config = dict(
    hop_length=160,
    targets=['size'],
    num_classes=3,
    cond_dropout=0.1,
    activation='elu',
    weight_standardization=True,
    pixel_unshuffle=2,
    blocks_per_level=2,
    orthogonalizer='newton_schulz_5',
    adamw_weight_decay_other_params=0.01,
)
Rows from block 7 of a small class-conditioned spectrogram diffusion model, named by matrix and row number. Rows with one number belong to one channel. Each number is 128 + 24 x the weight over its row's rms, rounded and kept within 0 to 255. All counts start at 0. Numbers have three digits each.
After each channel's rows are labels from the 100 clips, of 14976 (inputs lightly noised), where the channel reaches its highest value: "responds to" is what is common among them. Only what is clearly more common there than usual is listed. The data: struck, bounced, scraped and rolled objects made by modal synthesis. In brackets: how many of the 100, against the usual share in percent.
# convs0: first 3x3 conv (model.decb.0.1.convs.0.weight, 64x64x3x3, standardized in use, each kernel summed), inputs 0-63
# convs1: second 3x3 conv (model.decb.0.1.convs.1.weight, 64x64x3x3, standardized in use, transposed, each kernel summed), outputs 0-63

convs0.28:137122118095131078190135160113164094150135122138133121141126174133127126151134155146114143097137112131120121132128120096128116100131152126120143126151066126141133109136138137131132040113180115
convs1.28:133125109143119144122099069104131132205108129165123167109148121167148140113096099144107087137132151128133113133130121101133132123122114147116152150162107106155098138157141137109183170138118153
responds to: mains hum (74 vs 8.7)

convs0.52:136094129127128096151171139133078150148132088083114116120104116119127133122145129135133115135140103103121105163131126129108222121143113181143126136080124166116113096140110129138148132155136147
convs1.52:099179127128154089089121131107111125130138146116093124104082150126124148132164155136119139140112121125130138133170110096131151173168098092133117108105120076123138107125160149168119134079160136
responds to: round plate (55 vs 12.5); one hit (55 vs 20.1)

convs0.36:145115060078116148148135109093163112095122115141130137121151120152121144089172177136116098118126116141102116108132151137158144108128128103156120095102117129110135169163139133141123141142190116
convs1.36:155136127135157132132103121140145182143098117117174142152184099094131094121158103086150139128123148138125157131116119119153137111090123088180118176107145158111086098128141133136128148131106122
responds to: bouncing (66 vs 19.9); steel-like damping (37 vs 16.5)

convs0.16:155108102136100135130116119077145121109119101158143145135125096132093126107161134145136162143133112096131134067139117139097155151136170066176101122161167164134104098130154130131116136136138125
convs1.16:111121157109115106102139113102174108170173077127127134123116121096138130129144138135147135161109144118088131105119117097102072168157123132156107159143126162138163148122174083104131113124140133
responds to: rubber-like damping (68 vs 16.8); bouncing (60 vs 19.9)

convs0.18:079172173170107148121121135126161156117103093160104137091137127154103139103126157126101128113094105123118133127125157146112118199141119113134125169079132128085126103129130136143122148144114132
convs1.18:151127143133147117110106129102122139121081116084122138096120148108095118109149112110145145137089119129140147121082152126138122103168168118090180134121101097129101121089137183182144127148110116
responds to: reverberation (75 vs 24.9); text has "room" (75 vs 24.9); text has "reverberant" (75 vs 24.9); one hit (56 vs 20.1)

convs0.26:083156195119150150096144114154106112147113135127117143123146132152095156093101120128113099118075101097125135105139170133114101190130118128173132139113140101104130149122138127161120162125128127
convs1.26:148124126134161123160128094144105127101106191179116125115130133145155118140145099123121119115152101108097158108143125121123129129108120078162112111135102171172122135124148101184077149120134103
responds to: hard striker (83 vs 50.8); rolling (57 vs 20.4)

convs0.32:159088122131081113152093132197141136144108119156130115122141138105156135131133110172156110150140122128097122101092121131107131142174140083134140159090077124087136121113147155130120137124140154
convs1.32:162098134124144145088144144185114145125165122103151135143104135132109139156096148090130109127092174118090157094147105148153118146124104166144127162116145136091117111133145174098133110114133092
responds to: one hit (98 vs 20.1); wood-like damping (61 vs 16.8)

convs0.29:132130107122131133125150125104146137086139151110103239114150172111122172130150122082139107113123117120107119127130110136135161117163120103157110105106118115134079128130140124144138107138152122
convs1.29:156137121115134107130160123130130139093122122154173062142158154176157099119147079179113117145111133131113132142147130146111097110165162120145146157103115106116181122112111098126107134150138135
responds to: small (65 vs 33.6); bouncing (48 vs 19.9); repeated hits (43 vs 20)

convs0.57:140144139099114137108135139129121154110110105118126124090136120117089166155152116127120095161151069124161113129141103099128167133134115104115071160142095163178142116115166108151127176142135131
convs1.57:150117118128168122087146149121118124141151155135097147101153179104159081115138154120176128117116169136157120142093152115143153124113159164131082111118099134128122123109148154086104121128089101
responds to: thin (high-pass) (96 vs 11.7); pink noise (37 vs 8.6)

convs0.61:142113120168130114146162145114058141071107149163138110103151132135117169131141175089116124132105118123109160147140063135138123113119106142157101130146122157122150129090161139135113109113130132
convs1.61:112145139146150110151157131141100137166112157104136113137133114133101082125167115139147108101145134105145121145120167110122155160118097180083121143159123163138114138180173147155139102101165112
responds to: one hit (49 vs 20.1); clamped rod (43 vs 12)

convs0.50:119147141163154130193139134121126160131176099118101128150096118138147123163154098110111119090102098131128101152144102082119119081120151146106149124115159140169118165118104128078128121120132127
convs1.50:178103093145156108091079114137124127148129127096132104116145088129126132164103172167150133079138117158166130124117153134137146113163102097100136136141173085150109134145112126139117114112116109
responds to: one hit (69 vs 20.1); rubber-like damping (56 vs 16.8)

convs0.51:157146107136170102126124168119139133171183119126113137131072131155124122178136102085137129088137118080112119135138120122111140122093102106129158121102163096122139159121163137116171125137105121
convs1.51:070099115167126103125120128118129154124125109121114116132129180115104116129121152123162154124111150131084172096145128121113171181160146155151094135076150118139117120142082111110135123106120158
responds to: rubber-like damping (97 vs 16.8); one hit (53 vs 20.1)

convs0.27:122139148130186154128121095144131136131142177114098083134134101147123196097135102082120099118124094150145160123123130109107137129129156136148104150128135104155126084133151107152071123132139125
convs1.27:119131162113144143109131112130090149117132117130158180139101093160146104148131131126155176188185146119107146138151135144109117109140128118156136100090120123113155183124128094093162132138136147
responds to: hard striker (97 vs 50.8); repeated hits (55 vs 20)

convs0.2:130098116132122133116160119117111144167114095079143116124139142128135115102126107134132211120133150090117139143133132153068110149138102163124194122145148128110137133108096114115095162146130138
convs1.2:121101112085105141144111119147121111106118111150165124121133130132079158130139124133140162080143105153131167135132138195146124155130150096130190122108133101138116116123077122097127139130102172
responds to: hard striker (87 vs 50.8); membrane (45 vs 13); string (42 vs 12.7)

convs0.43:138125151132149079123121157118126118124122138159123124141089109084166096185148168158143141109124125075145095087139104168143138149101162155115104118099127144094118094139121125146133107149141137
convs1.43:135155127102163091084108149110149122090153114190124145111148128119117133119134111148154145114089138076147082145093133147151116142141128132081114119105126134119137127121099133099151123192102134
responds to: mains hum (89 vs 8.7)

convs0.25:166120124161157094100098105121109168142151119151133125138135085118158123150119100112144154093114159095079136163098131107081174130143095118159157117125157142100114138119114133140148118141110161
convs1.25:113131125084153132145148127133182132164091122184134111147132099133142117126124126132129120113147163069119106131119135116130195112134099123153139110113141142139114172168149133073139114155102138
responds to: mains hum (62 vs 8.7); repeated hits (42 vs 20)

convs0.14:123139119100139159149123123134113132128112144141122136140123146197089140143166183125126170171126111133116121105104146125143133119122114121137091152139147099131110065106094134144079129138143072
convs1.14:137088105115122110126112135114161136127158105132139152127149172140127122166146152112100112135133106127129169126145126107100180123084103133073109087157142148106124101114141163173150082096137116
responds to: hard striker (83 vs 50.8); clipping (57 vs 7.8); text has "clipped" (57 vs 7.8); action: scraping (43 vs 19.6)

convs0.11:138131111126102117099158107180123060109128157124120146159094102163125150137128114136156142108144148151160138117141108127152114118127129146165136136140108118132118115110062121088142072166148145
convs1.11:132118161150114106118119141124130114102118089135103133125092126116115091126107127152092116068131177121147143167176128139132158144130076155078099145125121120120139124083084113126110116118131089
responds to: bouncing (73 vs 19.9); large (69 vs 33.9); clipping (30 vs 7.8); text has "clipped" (30 vs 7.8)

convs0.48:128113164134152134121105152098137136151142115120073141151149111105129111094132150120165143149130093124088161163077180082138090106134134129118158126118134111128116162175134131150086143122117114
convs1.48:202141110120129116140123126083145100174161130185176127144120140110121124123126133140176110106119135125144132120107122116158121064118162144138140118142117119086105143135107152144115104097107133
responds to: one hit (82 vs 20.1); membrane (50 vs 13)

convs0.0:143152135116091163111104147146110135098137131128150075107144076123125088124128164158136141153138090115092128114132168162105120162169106136139123071136162100108130099133136126135148126142136167
convs1.0:128139111128127160132163121099124122123151144090096150110137096114172159123112105104135135134154154122122149127098115103126150126086075114157146123108182102185113153186140109142117156128119150
responds to: hard striker (78 vs 50.8); clipping (41 vs 7.8); text has "clipped" (41 vs 7.8); string (36 vs 12.7)

convs0.12:138100065093120158080099141134124134131136108136100131128094120108122117103101114137131132140167133124166126151114164137197107079165135125128136131136116145138144137150126149111114136165172088
convs1.12:171128162152156167144138144144108142078117114130110077142093107157141114112116126104101137139118122127125124160119109148197110123123099175180115076151108154144115149146133124134117136116124124
responds to: steel-like damping (78 vs 16.5); round plate (34 vs 12.5)

convs0.46:110126114150084126148145107117163130076111152137155061149118121131123107115118128171133124186077128152078127106105118160108162124108132157135119132136124134128103146139130146152144135153089155
convs1.46:159118135106139131118125086106134131145117121097073134097124143131112165122145111091091147132197134107095153143145112107087144109156107116140165139118128139144139166121145107149128180115143171
responds to: string (55 vs 12.7); bouncing (47 vs 19.9)

convs0.54:160111096165088115134196148120065177095123098125146121124137079121107128125105148118127124143125112117129148137131155114113166138159113172107087142156133126128124124143104117112144137106166125
convs1.54:054097107155085093175115139152077112111120136150149178131157137131144104128136117120124109165120141163130140122121120128153120140119172118134127144128120146123126129133085089108158113091149108
responds to: one hit (57 vs 20.1); white noise (47 vs 8.6)

convs0.55:110124120128119152129141116147085126075129122166146123131144110144113154117136132149138094161138090139116119066175112127093218121140147133149124158130095148105116113122127138094127113131144146
convs1.55:134133122142078152086146112123113092129138109115158121138142112103135152140111118127106145111140105179149112115129129163101129132152152127091184132152119138137165149100121095075108115189097142
responds to: one hit (58 vs 20.1); membrane (56 vs 13)

convs0.37:108112098079080169132177111145142145115096109167117129097151114153095170095138130103110144156117096157127161118153137114102132122124134129122095166174107143127113135094117154145149132142145143
convs1.37:124116125106169164124108137125149119146164150143110110123142126168128150114126129127118158124149181093062139092116111101134157130110124151128066134112128106081132089132160134089115140157142115
responds to: large (74 vs 33.9); text has "noise" (42 vs 17.2); steel-like damping (40 vs 16.5)

convs0.9:122120177120099106123113108170126112120145123146116134158151149135150097075136134161145143128108124105134157111118186132127145149131139111102161160096138103079107152115157120062118111106140147
convs1.9:119142144134102116125121118110122126161093112175133139081128112134170090124106134140123142168095154120140138111101076097115149124058140143120154129122094147113171107143114112150107119113122078
responds to: string (66 vs 12.7); steel-like damping (58 vs 16.5)

convs0.59:113137124152156123113139101153078111096114139148141119119121162137148129150129145134104126094133070144155151118154075173127182125110116145128096097089123157141138101131187108111142114134137120
convs1.59:121150122154139093114126132166102123133124141171137107125098113126128130114124138130118109135118184132148102073187165123130175100137175154174119125163139148093124100131163112156124129139108113
responds to: clamped rod (96 vs 12); reverberation (56 vs 24.9); text has "reverberant" (56 vs 24.9)

convs0.31:094115145122147144135110125183172134125177127149125165114127131116156128124118128133099087131050114128123128141124170141161151089076148115123116108083134147120135127125158097125124107155135118
convs1.31:107099109083121114150148126109102121119050099122139144118179140102131128085098083135180141139097122104129098129139096114128128130144134123129179124140133111121107128095099106133149133132126088
responds to: small (69 vs 33.6)

convs0.47:139156081091093163124090153103129111143117148125107119126136086121147116085118150130157098157187154130102112089131099099129144132179134139144156104111134144142115097147146152121140119170125127
convs1.47:108144129114135182118118190136104121124138179128093107150117133165141133153139131091072100143178085110131106138150144141140124141140138152104119128132119143141122122117106180152108157135150166
responds to: rubber-like damping (66 vs 16.8); mains hum (56 vs 8.7)

convs0.22:125123178145096168084135124124098133137102101099073123113165124134148165139116130127118108118105106132080146130102153115143107190111133122172142106115153112152128154132137120106144158168111145
convs1.22:204180156163102156146117100108150132108151090140129128108146103128114107139105081134119119112107155147084138154110098149150164103119115164141116125117115147138130107088132144151138157134131146
responds to: bouncing (60 vs 19.9); steel-like damping (58 vs 16.5); shape: round plate (46 vs 12.5)

convs0.5:118101107134134161127158142120131124200132130096103124102115126148167092123109108105108135081142137106119110181110140119141092112120134098098140105118150119161109155134178137167139148170119128
convs1.5:064084121153105145130115139117109095093085125144107121147160138144144117138145144124106151135105117172110144144127124147108084136114124112078124122155094145132119143147181141073147100138105116
responds to: one hit (92 vs 20.1); rubber-like damping (53 vs 16.8)

convs0.20:143109149165121148118075113137137157122078074131118143110119144162136138142164105135112136106124117105176113132163117137109111165171095155175122145098091107129113120150101133094149139126147125
convs1.20:102160122145106154151126079070158105148125134169117134148188158106128134128137121134150125107101126135135129122103149103112143085108134152171129132133169120105145142168156144128127177125145164
responds to: reverberation (98 vs 24.9); text has "room" (98 vs 24.9); text has "reverberant" (98 vs 24.9); bouncing (76 vs 19.9)

convs0.41:156090162136138124090145116124169134154136111084146133140114122131098119099136159133104191175138135112094143104098172131138087137112113159121150128143143105108132123142082086169128132127119119
convs1.41:152116167158107103134119134161110151124163148111136117075120152139125113160158156133137161107105099145131143068150092136136150094142149134126098105145110152147116136154160148148092185109129119
responds to: hard striker (100 vs 50.8); medium (60 vs 32.5)

convs0.23:144148112150115150105139153148140130102113097162109136154107124138049123077134133116100138141100098164103170120129150160131088131094144116170145137121158118092105134127119146121148108152149154
convs1.23:117137161143115134137113097147136157083167100126161139155088116097146119103144125140123090152120161129147117098173110162152090133120117179098118129132156116137149110128165118139088173163119129
responds to: bouncing (100 vs 19.9); striker: soft (97 vs 49.2); rubber-like damping (43 vs 16.8)

convs0.17:143153175182112155151138133131159165109145089166115099127135146148086140084112127105092149123094113129109118135152147130085122135136141086119102151077146137095127135099150143117127142126158123
convs1.17:085138129140086126129129123136129098123187142108121132176108127122098140115134187141114107115192147115146095131128124113115079109134120127173100129126149130132132122148128129066155139147135162
responds to: large (79 vs 33.9); rubber-like damping (51 vs 16.8); action: one hit (45 vs 20.1)

convs0.6:127112108153068162118112139123147162105105128173100158105130135113107110127128160138121150160128129068136134147168109157099167148151099130113131141130111120090133118151123093117107167134097168
convs1.6:163129055118149173133175110122121144134133124120146091148099135114143127144134152116127092137143131126121146150134139119146092125162114058135128097131156116142135150135117060155120111106154136
responds to: mains hum (36 vs 8.7); clipping (35 vs 7.8); text has "clipped" (35 vs 7.8); shape: membrane (33 vs 13)